Weights of a small image diffusion model.
Model: arch unet, widths [48, 96, 192].
Training: adamw at rate 0.0019, 7400 steps.
Data: 90422 training examples, 31.4 epochs.
Rows from block 3 of a small image diffusion model, named by matrix and row number. Rows with one number belong to one channel. Each number is 500 + 50 x the weight over its row's rms, rounded and kept within 0 to 999. All counts start at 0. Numbers have three digits each.
After each channel's rows are labels from the 100 images, of 14848 (inputs lightly noised), where the channel reaches its highest value: "strongest on" is what is common among them. Only what is clearly more common there than usual is listed. The data: larger renderings of crowded toy scenes. In brackets: how many of the 100, against the usual share in percent.
# convs0: first 3x3 conv (model.enc.1.0.convs.0.weight, 96x96x3x3, each kernel summed), inputs 0-95
# convs1: second 3x3 conv (model.enc.1.0.convs.1.weight, 96x96x3x3, transposed, each kernel summed), outputs 0-95

convs0.31:463565470513487466479487448485414480443516397508530478474495475480361517484440489575465469467467592493468379568471511392507412502611484422461446536501496561504489577529489475528472521531512538560490494544476546511478581520508506471411422541419447544492524430578537396431459482433533517490
convs1.31:497491529543508428500516505545393510463432450510455457569466479507481479496505476443465536432538500498535467440466555631554430445517502528492519449494448417391502437463465517457552380515578509488566519515534522615494445483459407506496452436565439529490481374434537536463598548491461553512
strongest on: blue object (76 vs 28.8); its colour: blue (59 vs 8.6)

convs0.90:497555518477522408511513531524494427439487481401417427492523510493529506499444485486529428527502538480492510492484445454454411505468441479426432453481393438488385473494479364508463467495510537529438485535523527498506520459557454524515513556554565542404371505488367502501466381436446518484
convs1.90:512449517528511560370455526555442513543514542481582413548558522477477498515502437558466507400539524498456493517481553518543583472448548503418570554536586503428490384511590538510446543534546485486472517506520477369500535524455513490481543395404551510516533509545497464607496415477480535428
strongest on: black object (62 vs 29); its colour: black (41 vs 8.5)

convs0.2:360488497518552496535522511494450546500482520513432496519494525455481530479475440387441502466513550451598408537479623479532449442450445527507532569551464444489531480516564358586475535429546538591484504520506557531473520529501537540385445611495511489507465511563542448518520464475566538446
convs1.2:325494546635504506545563506444475446476573483458429452474448429508398459467525497494539478498468474519495530398450469483485533465548492463413508487488505574526416556443427498467532420472503506447518524518534440516575417569487554495469482532458483407572402510469504522426527515474564493536
strongest on: umbrella (31 vs 12.5); its colour: teal (29 vs 8.1)

convs0.20:491546521411487454524528515510520482496490457428467391446504480470540478519473551522505454547499558521467492491488403396462358516446501474427488403452532397454309500477448427480452416494465489493461479505493474465539475460514500477493493579529542527420440458439503500487502406416475470499
convs1.20:545430494535498532418512474556572540586541529544573497484519575548504519571546473477535485436541527535509466555529510512541559441534579501538526526527576545464546469507605583470485574530557420465503487549503503412480552575488547505495560444403510542474561438576543449626435394542568517493
strongest on: its colour: purple (27 vs 8.2)

convs0.38:521464481408518533541454430453536544489522537493501499484463522482415480427478476650448494414464402451454569413478421421442455480452515489497470475526423445540452515447485450401549476544449399477461448451448482430439628475444510515527601470477520501515524476414485477510486468501508466522
convs1.38:495439486544465443519541494491401493517483392511501542454415418499435492463578577491435487500523451505463453488471528540410469569485489517580483536469520502500495523459488445594490523516434522516413500474397464501505533494472418512507515580468425451444566386521588454436583525354488456476
strongest on: white object (78 vs 29.1); its colour: white (52 vs 8.6)

convs0.13:479444499483517487490487430354496507507523407523496508544532379443362392437511491498411488458489522514498439533482491474517488511456490396512479477463507536471512536431465531491527535518481507416493485468462424501522488500452503506492501526333513435506525494523503401362446503506530471393
convs1.13:540514543584543562561464563453559457452524473401433505474418519525496478493489467529481509528504464518539554406499493483540527499567496514534500413437414513463488496447353411473456457479571570497546479488559532578455510525479505487547441472554475423370464507538456567388509544605480512530
strongest on: mushroom (34 vs 12.5); its colour: white (33 vs 8.6)

convs0.94:566603488522448430505467594549510556581488532512542515478503590514653512518500534666519484421480488466471523482498540427499470516617528513493541487490530506476542475484466495556480445446472447477540492469464464469488630528536570414491464575594518537505477555509606520555530500470508518498
convs1.94:398424499548445429525547523439384493441469474451413454545542374445392478519513492455444486477469497541468418483517502573536512456519486463503491522541435479493426546465519553431532406490486558474483483464462423459503507557501456460500455490441514459556493555404537521443541527486549381399
strongest on: light from behind the camera (56 vs 24.3)

convs0.92:499630478539459487537491579597471499468495498457513516449445544617546483490495462417494481463497552450461476494437511494492464459655450524511568447446493530455549544529459478498449533482605433553566528474536464538413438522502530440460476454529410556518521334531555478530493526481491462489
convs1.92:382463501522445455473475524440456501487444384438485450522507399553357497490476554514478442465547499512492485499507486523512516514521487441485555545471537489447456548490530590443538399501503589463460488490474458533545485552525468470515464499469527428580495617372553536474577526441442487386
strongest on: light from behind the camera (56 vs 24.3); its colour: yellow (27 vs 8.2)

convs0.15:551509500466508519521495484485551559533552463539562510464506564522512402469551562600401550461447427542532552505560501483507540488436454483554494449529477590576565539464484634506535591512458507488506486582512528442442624545497507530512579441380498511526557546441569504548486479431486577548
convs1.15:451492590554548492480494503492449414441569487512423483528356407532397492536422450546536516464503525528477425529471496548504464514542494447519552511527478448457430561448501388531542446539442513524445454464463428455461581523465390488464510494505484386469606455541515489428556506462519460481
strongest on: white object (87 vs 29.1); its colour: white (59 vs 8.6); light from behind the camera (56 vs 24.3)

convs0.52:517416486472495508507464474387506510523497492508517500521499391490447401476495446464465523445523458436457475388413489540517521500433493503520531477468502519406500477488522500533478470504494485413517493461500337487505507487478488473502494488369494350488524441510519454400519504491507369368
convs1.52:469541508452568574496435535414553535497448542479444531419523532471517526502427448462443454559503513496522518556581512452382544565550427562536490477451493447406532537540464456486432555535511560516504477522490525596453491414546483516529424482521562480425470460490482595438482564621566437577
strongest on: its colour: pink (31 vs 8.2)